python train.py --model="encoder-decoder audio transcriber" --dataset="two synthetic voices taking turns or overlapping, over music, noise or silence" --train_examples=26041 --noise_aug=0.002 --n_mels=80 --hop_length=160 --input="log_mel" --spec_augment=false --win_length=512 --tokenizer="word" --vocab_size=209 --encoder_arch="crnn" --encoder_norm="layernorm" --encoder_activation="relu" --encoder_depths=[1, 1, 1] --encoder_kernel_size=5 --encoder_stem="single" --encoder_widths=[128, 128, 128] --encoder_rnn_width=256 --encoder_rnn="lstm" --encoder_bidirectional=false --encoder_rnn_residual=true --encoder_rnn_layers=5 --fusion="cross_attention" --decoder_width=320 --decoder_layers=6 --decoder_norm="layernorm" --decoder_norm_position="pre" --decoder_activation="squared_relu" --decoder_mlp_ratio=6 --decoder_head_dim=32 --decoder_fused_qkv=true --decoder_bias="all" --decoder_qk_norm=false --decoder_parallel_block=false --decoder_inner_norm=false --decoder_positions="rope" --decoder_cross_attention_every=2 --decoder_tie_embeddings=true --residual_init="none" --optimizer="adamw" --lr=0.0019 --beta1=0.95 --beta2=0.999 --eps=1e-06 --grad_clip=3.0 --ema_decay=0.99 --steps=3800 --batch_size=64 --epochs=9.3 --lr_schedule="step" --warmup_steps=70 --weight_decay=0.3
Rows from block 2 of the audio encoder of a small encoder-decoder audio transcriber, named by matrix and row number. Each number is 500 + 25 x the weight over its row's rms, rounded and kept within 0 to 999. All counts start at 0. Numbers have three digits each. After the name is the row's rms in percent of the matrix's.
Before each channel's rows are labels from the 100 clips, of 14976, where the channel reaches its highest value: "strongest on" is what is common among them; "loudest band" is the band of the loudest frequency at the time of the peak. Only what is clearly more common there than usual is listed. The data: two synthetic voices taking turns or overlapping, over music, noise or silence.
# conv: width-5 conv (encoder.blocks.2.conv.weight, 128x128x5, each kernel summed), inputs 0-63

strongest on: background: everyday noise; electric buzz; muffled (low-pass)
loudest band: 500 to 1000 Hz; 1000 to 2000 Hz
conv.35 062:510549507473508484539539494497503424494491507498484430473481506526453508492485483482507530516486495555493508501507493515511480493495499463485514492519529504474458490486524504461455514522457456

strongest on: reverberation; child-like voice; first voice: child-like voice; second voice: child-like voice
loudest band: 500 to 1000 Hz
conv.57 075:493506491509498508560530501516466511501500490480497497496493493481464498534551501498475527485482479535518520521489495472494492487497487543503494503503518496507503503513501510477492493519512470

strongest on: background: everyday noise; electric buzz; muffled (low-pass)
loudest band: 500 to 1000 Hz; 1000 to 2000 Hz
conv.124 091:533496495497522501528527499505495474473495498498482494483519508489376508480465501568480542520484471536462540518497470464520487512506515541509475461511483502488536490478500518509489510501489494

strongest on: thin (high-pass)
loudest band: 500 to 1000 Hz
conv.39 090:501550508491498512496516496492520556509489505511503466471511504466499469501475485528493532552514508523488494494510519508501478483503514534519501519512497502515555494475504518497449521510457515

strongest on: reverberation; background: everyday noise
loudest band: 500 to 1000 Hz
conv.38 070:472480487476498488583561486497487515500454425465488520499539485506514491494491495518484523442497487535449491490497481474476508491495507475491513457503483486475456495466514472457475485508463462

strongest on: second voice: child-like voice
loudest band: 500 to 1000 Hz
conv.72 078:480475494480503473553507490504472491477495498510502534514498502518414469479483510537442513469489478507512508506472514473497508507498507463526463503487493495480547520524506462477492494528537495

strongest on: child-like voice; reverberation; second voice: child-like voice
loudest band: 500 to 1000 Hz
conv.3 048:505485499484495501571578466544508494501478505462521542473502494447491473523550464592495536502520471517497494458497508496483456493510510496498505509490491501460521497513499514474474492514483472

strongest on: reverberation
loudest band: 250 to 500 Hz
conv.16 177:492506511499501516511493504510485515504499518502513581572502494507504492510574518487486511506491482485510499516497489488504554503504492501522517516491535515501523527542514495504580502498493523

strongest on: child-like voice
loudest band: 500 to 1000 Hz
conv.88 078:496458502470507485461606488517495546470495499475513477474478488476517479499512477578504524527506498505499494530483468477457486485500494506499496526494507512483522481452476495464471518471525465

strongest on: muffled (low-pass)
loudest band: 500 to 1000 Hz
conv.110 073:525492507506517508552536488530489465544491546518521452471497512567506537491536516534513499475509499509507531516492522501491472513515524500435490459488529519483470487452505486539492487486550530

strongest on: quiet level; reverberation
loudest band: 500 to 1000 Hz
conv.102 056:521457506486481526508620501526486535490499509469514479461470491508516471478501495548485492464489501540463505499493511497475447487490478484504498507478498522494480453454502495486450517502477488

strongest on: text has "today"
loudest band: 500 to 1000 Hz
conv.123 060:515455492500514510519499522519486458486517497471508534495481500581505486489508480531457486477475483457487500496482526478491503480516490504453502447491524500478501480514496450466480478513497519

strongest on: thin (high-pass); second voice: child-like voice
loudest band: 500 to 1000 Hz
conv.84 095:481446524511495483491562488527499568495507485503481509500501503515466512502503491545513526529509496516509519514474533487503498506501464545542491547470519543512552485469491529507514537522520510

strongest on: quiet level; reverberation; child-like voice; thin (high-pass)
loudest band: 500 to 1000 Hz
conv.37 068:520464494491494499496642500524503535483484473487506487459487502516510507488525478515485521495508513535515483515490499466532440479487491529533494509511499519490512481462481522476472498508521490